Rows from block 9 of a small image classifier, named by matrix and row number. Rows with one number belong to one neuron. Each number is 128 + 32 x the weight over its row's rms, rounded and kept within 0 to 255. All counts start at 0. Numbers have three digits each.
After each neuron's rows are labels from the 100 images, of 14848, where the neuron reaches its largest size: "strongest on" is what is common among them. Only what is clearly more common there than usual is listed. The data: made-up road signs on poles. In brackets: how many of the 100.
# u: gMLP up (value half) (model.blocks.9.mixer.u.weight, 336x256), inputs 86-171
# v: gMLP up (gate half) (model.blocks.9.mixer.v.weight, 336x256), inputs 86-171
# out: gMLP down (model.blocks.9.mixer.out.weight, 256x336, transposed), outputs 86-171

u.190:108128169056128126134198135098133140128128117160128146114180186128138141145128099128128128128128128181080128128168080064128128084099096128128128128120086018092128128090126138128193078128128128128128121118128128128115106108128128186108128128128156112088128171
v.190:128084123175128128128128128164128128128128128128194128128052128164159099128128128128128223128128128133128128128080128090128080128102128131128128128197128128128067128152117149128128128128124128128047085063096155128128128128128128128145217128128162058145128128
out.190:158128169173187126115096128128106226139128145138067194174104061128128102187056086181150166128128099018181128205128128106128128128128151117165128047113173128112128137128128147144136128128128128080104104128128147131137105128128100122141098159130128114185116102
strongest on: triangle sign (59)

u.180:235086139087128199128077128143164091128127094182120028128138128176128106164175128135097173128155130128128128128128124128138082128128128128126169128194128144114128163168128128187119128184128155128111128081155128164101138130128049190151128144139089128128128169
v.180:121090128103232128083128066111124128098080128112128179122116128128134128135087197155083120074128101128109181141128186128157101128128055128142095100198151194125123158112176149178172077128125166156145207116095128132128178109126151123214102128148135148128122106
out.180:077150128128062044128161152136140131071173128159128221128163079128128146110135115128128139128120121128136129128090128151159120165139060115082181128128143155164128128128164098128128128112143192085128181018128097198128116128095128083125152170128130195080147167
strongest on: white face (43)

u.324:058068134128081077162107122130205128113169128128128078164151128176090108128139106128115128137123128128082184110128118140153128121145128185155127110122128138087069128076152137123136094128176188128078129128120142083128140084128069193128140043135143127158167121
v.324:128145095069112102054102128128128147128128079113148073146128080087078122154213128128026185143124110127094190119124173176109140139128124170154096128148098129119149128113117077116100149109180128158107128128134121091139158127111088189102128128113152128101140119
out.324:128128145100167154160128110159108139128128152174141161128163128117104111128122144152106160128140107161133187150123162128128128145107142076098158095128190128128149098136092117149127127064145181103202128121117128070063128103108128128113123140128077128133128128
strongest on: circle sign (58)

u.230:128102128128128146115103084128088130123166128082096142128082128128192128216128102128184187116132122084099147114128101128148128139141128133098126128128128128138128094077128163128101153117111108117128128128128159128112159121150164128153158102128214153151123128
v.230:049128178115128155127179133128180128136157128141057128128161128128128128176140130101150128128081128118128225061124150169202117124099128128111132136102151128128128128128075073128066140128128129165144210130084200196128128128177094108138093128120128128128128074
out.230:155128128128147225128128183101204144128144155155128143128128128199128143128128128143088052104088095165126128128128151114128090128128161128128209162128154181133188114155101047098082128128088154128121128067101128128078164131142141174070128116143096145094119107
strongest on: circle sign (50)

u.108:190133140128117128128128104119177165071128100128156151128128128178073040113112170125097128120140128159131110128091128128128128069128144151128121118130128136096106128170128171104134153212122128116116160128115143119113108128128128128165198040061097138062128176
v.108:154136053128218159127188128115138145128128128131077128164098140128071163128133089133122128143144107172074128172128182129131139134128130126128099201128168128219092164104095139116128205135086112077128125128111114066128094127128128128071088073128081133101166166
out.108:128128166128109182164128113147106123119177093142133061128128144128128127128203128138217081087154101072153108198177159128128138108070132128103143130122094128128191127128128074166058095074129118191168128111089188099201150116164070178128128158141230111128185128
strongest on: circle sign (40)

u.36:071169128128128118130128128191128095107144158149119214128125100128095084115147128128134110119070171110135128058037128121144094093110128096104128113075101153103128112190128175139161188107094128128115158116123128112190128130145170088127118149136128128138128094
v.36:117149128081181128153054072128130131063087163038128095114196128163133127159136072129122065132125128129128128124128128128150137110108111125138130107128128241184105145118096170057103128144132092106108128059087190137115095108163100140098128184128128128128173169
out.36:117090027096171185164128125164146177151128128128147138091154128072121108085136086133092111128109111209164120174157150087128197163059128098090104128108141109128140128085096128114128066079109128128125128170128128176128056082128128108128118077155128101108087090
strongest on: pink face (46); black face (27)

u.157:128119128128127194106128126128128156193160128128127154186153178128143149107113168161088206136127128086128190127100128174128141160128116128128128180109040116140070128128145128084112101100106144193096128166193195128073204106128169061083128089114142116128152134
v.157:128128128128128128163044106144122128128109133190134118145128189128128193154131100160071128128117128128145061128175128128106084142168210139128126115149112128162060165116110113153119128166104128128128128144027127055157092128126109158128112149104124158151109128
out.157:128105128156060128128095169081202091127128171114113126097128089191128128206128131128128128128125037167128099081130099128169128118079128128136128128130089156128052193176111150146128128080080060128128099128097158107128128140128128115213138128128128166193128128
strongest on: purple face (48)

u.18:128082091151122128128173148128128128128114092096161128050155128113128077128169176128107128113124128128128128128128128185128117146128175128128179161182117135128136097128109195195084169133112122128108121071131217234128082104064204143128184128166048129107131144
v.18:125127128142183153148183102128134159128074190106177219059136109128118167093146127079128128128122128134128104131128174118128128099128136128128162130128128081128128128128147128170088194111151087078151128103128128128061138128170082184111177119133162105128128128
out.18:137128091128117119126128128160128128109128144128038128047128128128196166196128128100147128150128137158117163128112097128077133128115066142130193113095154117119113158116117100128128128128128128141129144159128108113144128171128128177111152128128146128128147161
strongest on: purple face (62)

u.103:096128118211130128128128128059155128080149128119190128080128128165170112165128128128131086160111128068103128098160123100178115128128124161148166138086205128095128201152128107128114175128125161128113128128128128170128128124145128155081157129109176109203146128
v.103:139110067097128160173128180120111147128151159091131105128072118128092075125188128045145128108116093089184128110128128128130095136128091128130131142128117122100128139118160126112214105135164128089104164132185209116196128093159128128057108151096114106191128143
out.103:128131128064128043128161148128113120128178128139109128098159158158149127121171138128189191074083103162137084066089148162165130072128131161128143168071175190075190069126144128132099157124121128102108128058168128128091128128076059139159106200128181128130086128
strongest on: teal face (91); circle sign (40)

u.191:158120095128128101154164176088145173121089128121161106128128130128128088061153121100101135056103083128128128092079107128128164112128143126128164128042068134104128084115040128103127079128136128112160128128120031128138128128128128128128184128171128189221205128
v.191:128137100128116128128122128175128128139129159128139107145109097128197137128132110128184144069128176128128069128150128159166055170086128080111128128128128128114128128128128128128177128128055128128066128033144128128128170138128088128156162113086123128187124100
out.191:071163128128167132150071110128128126109142153153136128117100141128128070128072154101128123128135145128061175128128128061128128162147127174128055185137177128109128125128191128151127171128068173128111107134067169156115162128193128142088177123108105109128098147
strongest on: teal face (27)

u.132:109170095128128107109174128168087139219122151071150174128128128128138128123128155156128137128096089128131070128163108165187111113117124085148122102124121133127119162125080160128175103169187180119137128123128135128167033139083110128165139121128107107139128060
v.132:162165103128086112157163136052203143080116128128093119143182128156128128145116140163128117117189128169128128127198156128124057128129126128143144086193128128128086128160228128167171129128108107057071141098128167105128128158128158128143132149183075142091107155
out.132:152198118128120128129062145181087128146099163150078092108104101063112119128154191124111144134096128142128180128130137135119104135123183128154159128128154121141100126136104140150128158102152121221060161127072158163128128152175128067139143128128128131018077163
strongest on: triangle sign (69)

u.198:118127128116160190128128092179115128170128128128128115164128205128128092128128128130155074128133184128128159130125148086128124128112128072103102128147130128128128143144128176128114107080104128110072064128172128128094153128110128081187130111116155087082171196
v.198:128223127128159157062128128128128127144128128128128167141128128128112128128209128128183074128128128155097031164128128128128128128128198128138172090128128196130128177128137128128129095128143128128128128111128143128189134147128131128149128128202159128128128128
out.198:161118128128157156128095152049128128155128097078164170081128071128128119128115128128128128134152128128128096058128151191128165117128128132086097138083149128090124157128235128128125128187068094087128135069128128128102107103176160128128128128159139128210128133
strongest on: pink face (98)

u.31:128128171117111154101036128127130128091128128128217091114185178117193128166154194128067205127128128128121125128089098128075128044128171128057128152161128111128142182128072128089204128205179137146128052128118126128128148123091128128111164125128128128061116149
v.31:128031128128128125128128119128133128076128128128128103171138128163167183128131125128067128128088159128128094102133128128097132074138139114128146128110128157128207128165185129128128156081175052128134128120078103128128151128151128182128138167126128128172156153
out.31:128128080131131128128128128128147134159107140128088128128143114146148142128158074089162128128162044071155128113191144128104128128128080089171109152096128186128120128128202128180101177146058145100128145128131086077128111176128128116250128143067159131115186176
strongest on: triangle sign (59)

u.47:128050128146114128079123171128128067128128128150166128128128073194183129211122128128128052096189142128186128162166128128166134118143063159066128136167128128128128102124173117128091123170112128128178128139112209128171128128139097128128093128140151145128081170
v.47:128153141096128128129194128110097160177060128120084066113103128128128111128103254128159102088162148138172139104149112147128130128144128054127192206128156094128128113114104137128157128101128094045218128159066192124159126128128126137128066128076063179131178135
out.47:128163128114128148128128161149057128160112128128128128174161128128097143129077128128108133107069165128178160174128045128108057128126105128137173128128013128197078128195117084192156128213149077061128128068053145133106066128120128128138158097128180148128115144
strongest on: purple face (84); circle sign (52)

u.81:117181117086107071128184128128154128156134094183177162050140099184128158160128112122145107147148064186051121128088063128075174128183127082159110168131165167117102038128128073139164118105128111098100169119131164102107128156086077224067128126143114135123098113
v.81:128123128142123189142128053155140107081064165141164136128102133095180128126128145154097131115115179101140058166170099145157071128128117130128140080113128128134128128109128189137138128130106154146183084128107086184128197128110064147123135106128128127135128091
out.81:066072127154153178104174096222089045128128112128128135122151135083128126121134128172128128143133089128128159076130128162098087072080119158128128128155149140105128128128093202063161076124053129128128128157126113130132153094108181065128128103157135111093078152
strongest on: white face (46); grey face (40)

u.55:167128173114219130119172118128131128128141128163082109141128128077117142126112135111085108092142128102034153128124113117181150191138127204108128128130122135128128094069136128083128143128113143088156098102119163128135128085128161169128126120061128137164085124
v.55:128075153101140103128128128128100128140137128101128128128115171165128106163117175135141207146128143188110164129128128104116128128111108128148117133128128187089114128128149151105105184120112066144165102122129116145124128091165072148128098157220071096083135056
out.55:113128084129127063181128144050148137136128128090148129128128128142128187083135039139128078152128103123128111128088152158169128163087110169102139128107105110116161143128075128069127179133127219107101113112128141128080134153091130045103128114061175041173128174
strongest on: white face (100)

u.7:128130145114122128102097128080149128045128128161057118102128104128128119131107128123046128165144074091128142136148189117197106165119100157111176128136128128073128133128128131128116140183197103216128101128166176157125128149174128128165128128128065081174139128
v.7:128145128128127128128131186153128128128122049138128125149124112137115109185122128103072128128128132093140128078081128069182134128128159128136128128161128128095150128128128128155103179140199128170204128128167135128109128108128128117152128128068128126122097114
out.7:128082154136144127118166128128128167093061148128137128128128128143128130128079099092226065128128089128153183144128066185107128128179094120128145074166128136146207128128168128121104141128128186194136128128128128142084116134080138200128066155194103113128140118
strongest on: circle sign (66); blue face (31)

u.154:049128172167177128128104118095128128128124131128078190138117128106086128099128108111144108170148128051118118126111144128179147159165159140051128164086128129186121100182192168132114141128166109102116061086076101133128104128108128144156108128065137168104098168
v.154:128111140164117110080128156118197124126147156099128035096128176128128144131128171146128191088117184095160128118094128128141141177128064128128079094155128128078105128128169186128073115165131128155119100103168128182143051110138155195128130123174128098128205084
out.154:129128113068146186128054066128122111140187094136128128077167128102128143128128128173115100128106128128128128121138128145143069114103202106135128101128128128182191128063115167121129163128128187179213094147128128122113179122128128125089120160057076124149152147
strongest on: white face (87)

u.248:128128128128128124189128145128147181128206160128179120169086112128077126086064128098100194117128128128128117135079128099055128045128128057160128189122091104128142128128178095128094161132067128128092128121128198087128070129092058128128128128128128056105181047
v.248:123128104108112106109187088114062208124128128214062128074128128128128100111140128128149071109058147128128203167076123167087128128147117128138128119151150128152070105128131155190128107055175116128133128100128136128149128128128051128172128185128102154160128088
out.248:113092128128072131073128128128128139128128218144128199150153178147128128128163128066128157173128113179185128128182128210128130196128144105079128128121133196181128131141128073121084128128178132128128112191155128050128094113128128128128128164128123171180036093
strongest on: circle sign (76)

u.33:149128125152128128106128112128091140140128163182092118097128128142126128126128129110172107194037128100143128128128128096107137159128162097119107128195128106173124054128128198121130069125127128182128167128128059165110131153143070142126199128118149143164128141
v.33:097104129144170128161127088154122080189128199189064094107128132137150123123132145163114187118078114098128199128128123122129169140128128128113102096061169128135128051128125077128066128143139174186128131128120128216098159128164125128180128151128152128115133128
out.33:112133135072108170128169195128147157128128075129152174162096090075128155194112078136159182128147132147058151117056182117163128104128088169173112089143128126074145132069105188184145124089128128130098203158138183128132224155046147172086122097174128106118126126
strongest on: circle sign (43)

u.227:116128137128128128091140128127169128128132047137128128096128128158051064107128165149055128074128128128128172128148128079141128128077015128115108220128204108128131129134113128106095080166137110126128105116128128148114156128063131167138106073122150218184083128
v.227:128155128089128150105188106128128132140128113117128114115128057100015141123097128124058128082166136120128128138128170128128128134139176127069095128133138151093100076159128128128155150131128135128172117088106118128128179128128128149141067121113128123124115098
out.227:130135182128080178128099128128128099128083195128117164117128128071161128128045132128114085137144128122128126128128131111069168129128128131093083083125140112128128095128128128128189180095108128128128128169101154116048046128153126128128122129035148135034110156
strongest on: circle sign (50); grey face (28)